{"arch": "vit", "model": "multi-label image tagger", "dataset": "drawn branching plants", "train_examples": 145000, "image_size": 32, "crop_scale_min": 0.8, "horizontal_flip": false, "translate": 0.12, "color_jitter": 0.1, "norm": "rmsnorm", "norm_position": "pre", "hidden_act": "silu", "mlp_ratio": 4, "head_dim": 64, "fused_qkv": true, "bias": "all", "qk_norm": false, "layer_scale_init": 0.1, "parallel_block": false, "inner_norm": false, "patch_size": [4, 4], "conv_stem": true, "layers": 8, "width": 384, "positions": "sincos", "pooling": "mean", "num_labels": 16, "init": "trunc_normal_002", "residual_init": "scaled_by_depth", "optimizer": "muon", "muon_scale": "match_rms_adamw", "learning_rate": 0.0053, "momentum": 0.95, "nesterov": true, "orthogonalizer": "newton_schulz_5", "adamw_lr_other_params": 0.0015, "gradient_noise": 0.1, "l1_shrink": 0.03, "cautious_weight_decay": true, "max_steps": 25200, "batch_size": 128, "epochs": 22.2, "lr_schedule": "cosine", "final_lr_fraction": 0.1, "warmup_steps": 1260, "weight_decay": 0.02, "adamw_weight_decay_other_params": 0.05}
Rows from block 2 of a small multi-label image tagger, named by matrix and row number. Rows with one number belong to one neuron. Each number is 200 + 30 x the weight over its row's rms, rounded and kept within 0 to 999. All counts start at 0.
After each neuron's rows are labels from the 100 images, of 14976, where the neuron reaches its highest value: "lies over" is the class under the peak; "top examples" is what is common among them. Only what is clearly more common there than usual is listed. The data: drawn branching plants.
# fc1: MLP up (model.blocks.2.mlp.fc1.weight, 1536x384), inputs 128-255
# fc2: MLP down (model.blocks.2.mlp.fc2.weight, 384x1536, transposed), outputs 128-255

fc1.89,142,194,194,241,137,190,220,192,245,102,196,190,205,199,218,197,225,191,212,218,197,162,191,202,202,202,262,274,201,208,204,202,177,209,203,192,197,200,195,180,210,200,184,212,187,199,193,185,197,201,181,225,214,233,199,192,179,30,183,212,233,204,213,182,196,233,227,204,222,199,212,201,202,195,195,218,210,201,210,204,206,221,191,193,194,159,184,179,158,187,177,193,202,196,202,202,201,189,187,177,193,201,200,150,227,197,208,208,157,240,209,210,190,192,160,180,199,169,136,216,203,173,224,214,212,165,209,208
fc2.89,199,108,235,203,205,203,159,189,216,198,223,138,182,209,247,195,195,210,221,241,201,199,184,179,211,227,145,214,223,210,0,190,196,215,231,221,210,160,201,203,193,207,204,202,179,207,226,187,202,184,234,155,159,234,244,196,195,172,192,205,202,223,203,205,199,219,179,201,173,179,198,211,248,224,192,195,205,177,184,206,247,195,202,205,197,208,201,203,216,186,197,250,196,226,200,203,195,235,230,208,154,204,283,174,196,196,197,213,207,195,201,222,191,190,144,193,208,211,192,169,198,230,178,196,165,250,198,204
lies over: foliage
top examples: wide; autumn leaves

fc1.263,204,193,206,160,182,205,205,224,197,210,234,209,215,222,219,197,220,195,213,196,191,199,178,170,179,291,202,185,191,201,176,222,229,185,198,193,250,200,195,259,244,208,187,199,188,38,203,204,199,188,226,191,206,186,169,197,198,201,194,241,199,225,157,210,196,233,208,254,195,204,205,203,217,240,192,190,201,180,200,186,207,196,196,221,208,195,192,197,187,199,211,196,253,193,198,218,207,206,250,218,205,197,184,158,199,194,185,188,181,219,197,195,200,206,204,225,229,194,200,200,225,197,163,195,174,187,184,187
fc2.263,201,157,213,201,163,199,226,126,180,197,183,228,168,177,196,209,238,204,245,169,238,209,180,269,209,209,198,190,200,229,204,142,162,117,263,192,213,196,176,175,202,237,224,224,201,186,227,205,227,226,185,169,208,209,187,185,188,159,185,239,227,205,207,219,204,221,220,224,223,206,214,207,203,223,215,206,274,180,201,207,200,209,192,182,176,205,188,188,187,197,212,199,201,218,197,208,198,163,210,180,210,196,225,211,228,208,201,270,186,219,249,183,206,235,200,205,203,148,133,203,180,184,188,141,191,208,193,202
lies over: ground; foliage
top examples: green leaves

fc1.607,175,193,224,195,191,199,186,200,216,247,193,242,200,185,206,201,205,181,192,229,205,205,207,139,163,200,232,207,188,229,190,222,222,191,202,218,195,202,184,192,214,149,164,197,218,183,211,195,181,124,221,227,200,197,197,198,85,205,201,198,201,205,196,193,202,128,240,182,200,203,196,169,202,179,183,318,181,194,170,211,204,217,288,211,200,196,191,203,201,260,186,207,203,153,173,219,212,201,185,183,170,206,195,233,210,243,195,202,251,207,206,212,180,201,187,263,206,212,84,202,194,198,187,216,193,182,217,197
fc2.607,194,197,226,198,199,202,185,185,186,241,211,201,194,190,225,182,200,167,188,213,202,183,205,199,188,197,211,176,188,206,211,181,235,232,215,196,193,199,190,181,209,199,209,192,209,192,194,321,212,207,209,211,209,233,200,191,205,193,211,197,208,193,181,173,172,207,204,203,183,148,199,200,207,288,205,238,184,215,209,201,211,216,211,224,184,209,179,212,170,202,173,179,207,208,306,192,195,253,201,203,183,198,197,185,197,247,201,204,203,217,204,204,199,176,207,183,190,235,197,201,182,192,204,208,222,201,223,216
lies over: ground
top examples: leaning right

fc1.764,212,204,209,196,206,205,237,214,214,195,193,209,199,189,217,204,198,240,208,194,201,192,214,102,205,206,213,151,198,212,198,189,216,195,202,200,205,189,185,202,207,196,205,206,238,105,199,210,193,205,178,189,197,213,172,202,272,201,199,210,200,190,179,236,197,184,187,202,198,174,199,228,229,207,205,179,203,203,206,96,95,201,193,187,236,201,188,170,161,220,215,92,184,223,221,201,189,197,163,190,189,222,203,185,182,163,191,55,191,210,219,308,203,184,196,203,215,175,201,181,191,223,198,203,204,203,196,185
fc2.764,115,215,186,206,183,234,199,163,200,210,194,180,200,238,237,182,190,240,199,189,193,209,205,169,204,181,177,228,179,228,231,202,204,200,188,205,212,270,77,202,155,194,214,216,204,183,195,179,195,201,188,194,189,218,195,189,162,221,208,200,200,181,56,200,174,204,199,163,110,194,191,150,126,197,134,209,230,172,199,165,170,202,202,193,182,182,200,179,210,216,181,201,197,205,140,189,207,202,214,235,213,201,190,194,195,209,226,191,235,216,204,211,315,261,202,189,195,187,159,202,143,228,229,192,187,200,186,229
lies over: foliage
top examples: white flowers; night

fc1.394,186,189,170,254,226,96,201,169,222,193,196,200,200,227,251,196,198,197,217,189,199,270,197,189,201,178,187,233,206,307,234,199,200,172,215,173,198,203,182,172,79,170,196,186,202,253,222,211,219,225,235,203,176,195,176,174,200,186,224,218,163,226,193,185,188,214,224,175,205,201,203,306,200,200,177,160,212,213,212,212,169,210,378,218,184,200,207,171,203,211,201,182,211,201,198,217,173,195,192,186,203,224,186,199,189,197,192,205,204,199,275,195,169,212,200,204,203,202,210,222,195,344,192,215,195,236,191,198
fc2.394,207,198,223,210,169,183,196,212,180,197,240,184,188,200,181,211,187,186,199,167,200,197,201,193,263,200,209,200,310,203,243,287,117,112,212,201,209,198,190,209,193,300,193,195,207,194,204,196,206,233,193,171,226,203,210,256,203,200,196,179,200,211,183,215,199,207,185,199,165,192,228,215,214,155,203,213,71,339,185,219,230,191,209,237,192,239,198,197,187,204,92,215,206,196,199,207,202,194,183,204,196,198,202,200,193,234,178,210,195,236,184,157,180,206,195,197,193,202,178,201,197,200,211,208,160,194,189,178
lies over: foliage; wood
top examples: thick trunk; green leaves; autumn leaves

fc1.374,197,200,234,193,203,198,207,184,191,195,198,194,203,216,194,206,222,210,185,210,189,176,177,213,191,208,203,197,149,281,185,180,201,225,281,210,199,187,187,181,151,195,206,212,195,193,176,239,232,202,194,199,195,210,197,223,200,200,100,265,204,187,245,168,181,198,252,117,174,169,206,194,200,210,209,210,204,215,198,242,200,93,194,180,209,203,202,220,292,203,211,142,201,202,122,204,188,216,197,212,144,193,222,183,205,160,192,89,201,186,192,151,200,195,231,223,180,214,155,117,222,168,199,196,228,201,182,198
fc2.374,194,204,203,215,199,211,206,218,196,220,189,197,201,195,168,209,45,196,196,151,200,228,147,207,180,204,192,175,200,208,232,195,205,188,211,206,194,179,200,197,187,179,181,212,193,188,225,197,219,189,199,203,204,207,225,191,220,178,205,197,192,207,197,196,223,171,190,188,204,196,202,205,220,197,176,206,198,200,214,242,215,202,188,204,194,190,160,253,223,203,248,190,237,225,191,205,208,226,187,219,187,208,192,197,198,220,200,200,182,209,198,513,220,192,228,188,209,199,200,222,226,199,203,201,227,214,192,164
lies over: foliage
top examples: green leaves; drooping

fc1.144,228,242,221,185,193,217,188,186,193,201,168,207,198,196,197,195,5,199,201,127,177,195,131,198,217,216,200,202,187,242,195,187,189,243,218,201,177,212,197,221,207,202,184,201,197,275,180,254,199,199,183,190,204,208,219,197,168,236,218,210,215,119,192,192,223,188,192,206,211,211,177,212,202,195,187,194,219,220,197,199,170,181,184,108,211,267,191,196,202,258,194,189,225,186,231,192,191,251,210,209,205,234,267,211,160,206,199,200,202,180,206,186,178,158,221,239,199,214,183,200,205,201,229,227,227,192,205,229
fc2.144,201,217,202,203,203,212,177,205,202,211,196,201,220,196,195,196,199,200,200,0,204,206,199,203,200,180,195,229,206,193,205,185,178,213,226,216,43,200,193,194,203,213,193,208,203,221,174,185,215,199,189,182,174,195,199,200,199,201,191,184,209,187,213,189,191,212,195,197,198,211,199,208,112,207,205,206,196,188,219,200,217,198,198,186,210,199,219,210,194,218,154,200,204,197,204,204,197,174,212,193,190,235,182,0,200,199,202,222,203,192,196,193,136,191,197,199,204,193,198,180,196,199,194,198,230,204,204,195
lies over: ground
top examples: narrow

fc1.240,196,202,192,227,173,225,214,189,189,201,198,171,175,244,229,197,178,180,200,196,189,220,200,206,173,195,455,185,199,165,200,194,213,203,225,164,200,194,197,189,199,194,248,223,180,225,198,206,181,203,195,188,224,202,208,193,192,196,203,211,218,211,200,154,225,179,206,202,200,193,205,168,201,221,188,225,211,193,200,215,185,293,196,209,167,283,214,230,202,192,190,193,180,200,197,200,200,269,202,246,200,197,134,178,208,191,213,194,170,202,201,190,195,144,216,176,189,224,225,215,207,197,198,95,202,150,207,226
fc2.240,202,210,174,151,169,203,184,213,183,169,182,203,193,193,190,202,201,196,202,193,216,226,188,217,190,225,193,205,211,178,228,201,174,150,202,188,214,188,169,210,192,190,204,207,279,198,206,222,153,189,224,198,170,231,190,201,212,176,184,174,172,203,199,204,203,208,199,197,218,195,180,200,197,208,203,155,181,157,147,237,197,236,180,198,212,161,221,181,206,172,230,209,186,213,201,220,188,247,201,220,199,200,215,203,203,157,195,204,200,183,195,233,150,198,186,211,197,107,192,198,170,91,191,181,206,205,159,160
lies over: foliage
top examples: thick trunk; green leaves; wide

fc1.702,184,193,169,223,207,368,232,211,207,189,226,199,224,163,227,188,179,200,197,145,204,223,188,213,187,201,203,201,180,208,199,156,236,174,230,201,246,134,212,310,223,202,200,213,200,210,217,205,199,188,180,203,204,211,186,173,213,207,228,183,123,198,200,243,192,227,210,209,203,194,168,214,167,213,204,190,200,164,221,180,187,216,178,225,183,200,196,200,188,186,198,214,219,202,220,203,204,226,205,172,208,175,197,218,205,217,196,144,212,173,200,194,214,196,215,169,223,195,191,195,205,188,266,214,217,203,189,187
fc2.702,205,181,193,198,172,206,195,188,180,215,160,177,143,187,238,204,82,200,205,183,202,200,218,203,200,215,211,192,206,189,197,215,194,182,241,191,205,203,227,221,216,233,223,216,198,203,186,220,196,233,181,194,150,221,179,208,229,198,213,191,197,39,209,244,194,204,216,155,220,190,200,201,170,154,181,212,206,198,202,217,196,203,161,210,199,204,212,191,192,156,210,197,200,202,201,195,205,156,180,223,183,203,277,201,192,207,215,199,321,203,202,197,203,232,189,227,174,206,224,210,217,191,204,229,203,152,207,218
lies over: foliage
top examples: two-way forks; leaning right; green leaves

fc1.688,172,200,298,204,195,197,160,207,130,218,84,194,211,182,198,138,157,186,211,188,187,200,210,180,187,162,199,219,205,194,169,205,186,206,268,142,198,135,214,186,180,226,212,192,200,189,202,205,209,211,202,203,199,191,202,187,217,219,190,222,191,204,232,192,200,208,185,197,181,188,184,185,177,200,182,197,117,203,205,190,192,219,192,149,170,187,200,212,189,203,200,198,198,183,210,203,186,180,206,225,193,205,200,206,189,185,127,175,159,192,190,206,199,210,179,217,185,196,226,203,236,226,222,192,175,191,149,196
fc2.688,199,192,219,195,323,230,196,164,211,195,157,188,209,224,178,161,216,162,200,184,206,195,194,200,207,209,124,183,222,191,175,169,249,193,190,196,195,208,176,141,188,196,197,209,166,192,169,197,196,200,202,147,215,235,182,270,199,206,185,338,235,184,213,208,194,199,195,137,201,200,190,233,198,158,200,166,191,199,207,229,204,201,181,216,190,209,176,125,200,189,165,196,186,234,232,214,190,111,197,191,202,200,200,203,137,202,211,220,229,235,201,202,197,181,190,205,239,193,224,288,228,217,268,219,198,211,186,206
lies over: foliage
top examples: autumn leaves; drooping

fc1.623,218,174,210,195,253,218,209,191,225,198,212,187,219,208,198,186,205,189,202,200,225,200,218,234,190,218,200,147,192,209,204,203,193,200,193,194,217,182,200,212,218,210,200,218,196,198,191,199,189,212,193,201,202,201,211,210,172,174,174,181,0,236,199,207,205,189,192,191,166,205,174,197,196,203,179,187,209,183,187,194,190,184,207,201,199,206,199,192,217,194,179,212,199,187,183,220,200,219,195,196,266,190,164,194,211,234,217,286,199,243,204,170,211,207,178,198,202,195,221,198,196,214,190,187,200,223,274,230
fc2.623,204,215,177,202,196,203,200,201,200,201,201,236,215,168,200,202,217,200,204,163,197,201,231,314,179,236,200,192,227,214,209,228,280,233,283,194,204,174,225,184,184,186,241,203,179,197,182,201,228,192,205,203,191,200,185,113,207,200,195,213,214,192,199,198,205,179,203,237,286,170,210,193,190,203,222,197,196,194,207,207,196,204,206,210,227,195,196,204,205,198,184,185,189,168,218,228,172,223,188,209,202,192,203,207,203,212,180,188,219,198,211,223,203,203,254,182,204,195,224,206,155,198,191,151,211,142,346,152
lies over: foliage
top examples: autumn leaves

fc1.435,201,169,213,199,181,208,157,176,205,225,207,190,202,199,206,203,161,186,141,200,201,214,213,311,191,184,151,241,250,199,212,205,179,194,220,205,177,71,195,175,260,198,161,200,202,197,219,194,200,180,198,173,184,190,225,118,198,212,224,173,208,200,171,162,231,175,197,243,196,190,191,198,178,186,209,206,187,195,197,214,194,203,198,179,204,204,262,147,218,190,181,188,279,207,196,203,206,201,197,164,221,200,227,221,201,184,203,187,200,201,123,202,200,206,200,154,192,185,197,199,173,201,174,216,182,218,213,194
fc2.435,160,198,201,194,198,188,199,153,208,206,185,196,203,200,176,198,209,188,211,199,199,208,224,198,192,208,207,213,221,167,185,207,212,208,179,180,194,210,200,197,197,190,223,205,217,248,210,200,220,194,181,206,195,197,192,207,194,186,227,219,204,189,208,164,209,197,189,195,203,189,199,197,205,192,193,202,200,178,201,207,203,204,192,190,193,205,197,171,184,221,204,211,194,212,195,205,197,194,204,193,190,188,202,210,208,203,169,190,196,209,208,202,225,182,205,211,235,185,204,197,218,222,202,204,200,210,280,200
lies over: wood
top examples: narrow

fc1.357,190,202,133,208,185,200,154,169,201,201,115,201,188,206,220,195,182,209,140,202,200,191,172,208,204,233,179,208,228,168,200,196,172,266,190,192,227,205,220,205,210,233,205,208,217,223,196,171,247,195,234,204,109,215,236,206,209,207,280,227,134,199,200,226,210,225,201,309,205,187,208,89,282,182,176,183,219,186,245,188,208,214,384,197,175,205,218,217,166,194,211,191,203,192,207,158,210,209,185,221,189,172,244,206,201,183,196,210,211,219,200,216,206,238,196,315,276,194,197,232,211,193,157,183,177,185,203,200
fc2.357,212,200,252,196,192,201,197,150,182,210,198,193,350,226,186,180,209,209,196,199,208,188,197,280,204,208,220,148,215,196,201,211,172,256,195,208,198,179,199,204,236,203,233,217,214,189,269,182,193,190,188,158,221,195,184,183,220,199,220,171,214,184,204,202,17,209,180,183,213,191,190,184,198,223,199,301,198,166,217,140,214,184,171,202,186,190,192,183,155,214,198,178,191,213,185,183,202,184,210,147,241,205,190,209,168,139,148,204,180,188,202,163,255,196,205,233,168,223,215,203,225,188,196,190,165,189,205,207
lies over: ground
top examples: narrow; green leaves

fc1.451,202,184,226,82,223,206,195,220,190,193,211,222,212,207,279,211,192,197,267,189,202,216,196,213,212,213,209,198,235,212,203,184,200,200,195,202,199,187,180,202,226,201,202,162,182,205,196,192,212,117,191,201,194,215,207,208,204,195,184,194,210,330,205,218,190,191,203,207,211,198,218,202,200,173,197,201,147,213,212,244,233,122,206,193,219,0,173,238,200,204,196,205,203,254,209,252,154,209,194,203,216,145,167,204,219,194,209,130,200,190,191,185,194,166,213,134,204,156,172,205,218,193,169,193,216,198,226,260
fc2.451,213,248,199,197,222,208,198,179,187,207,202,210,196,123,196,167,140,201,205,199,182,213,215,210,177,198,205,207,202,199,217,251,187,185,203,179,201,203,184,215,198,188,225,199,153,204,220,209,212,182,200,200,221,222,198,228,236,201,192,206,184,213,191,223,225,195,192,215,199,181,230,164,201,198,193,211,140,43,204,151,209,216,214,205,178,243,183,199,206,222,205,221,216,209,166,248,201,221,176,226,234,210,203,199,212,160,186,208,190,195,193,190,236,173,210,211,199,203,227,220,203,189,201,201,223,200,214,200
lies over: foliage
top examples: two-way forks; red berries; wide

fc1.273,230,253,194,211,208,186,186,127,175,196,172,208,199,182,198,202,193,204,161,202,203,198,215,184,198,211,154,179,149,233,216,216,217,168,191,214,196,201,225,161,176,157,229,248,204,185,126,197,209,152,158,190,199,207,203,209,194,197,211,174,206,198,187,187,203,183,198,195,209,226,207,188,206,197,206,210,217,200,102,135,194,195,198,209,204,121,217,197,198,208,284,194,231,183,145,246,105,163,177,188,172,197,202,228,219,182,223,187,182,161,199,222,197,161,205,228,195,211,206,227,151,255,188,218,169,199,214,300
fc2.273,207,193,123,199,200,156,201,206,194,213,205,200,203,218,134,187,228,195,206,200,192,206,196,171,223,190,206,195,33,202,196,193,195,200,219,213,233,200,107,219,204,193,226,242,198,206,195,201,177,205,210,221,200,202,191,226,165,197,197,159,201,195,213,195,235,173,201,205,201,198,202,202,199,201,184,167,244,187,202,278,197,197,206,195,202,189,210,168,220,204,210,275,205,228,203,191,202,199,175,198,126,182,198,208,189,187,318,170,204,221,210,213,260,214,243,229,214,210,200,159,198,376,197,206,202,195,206,209
lies over: wood
top examples: leaning left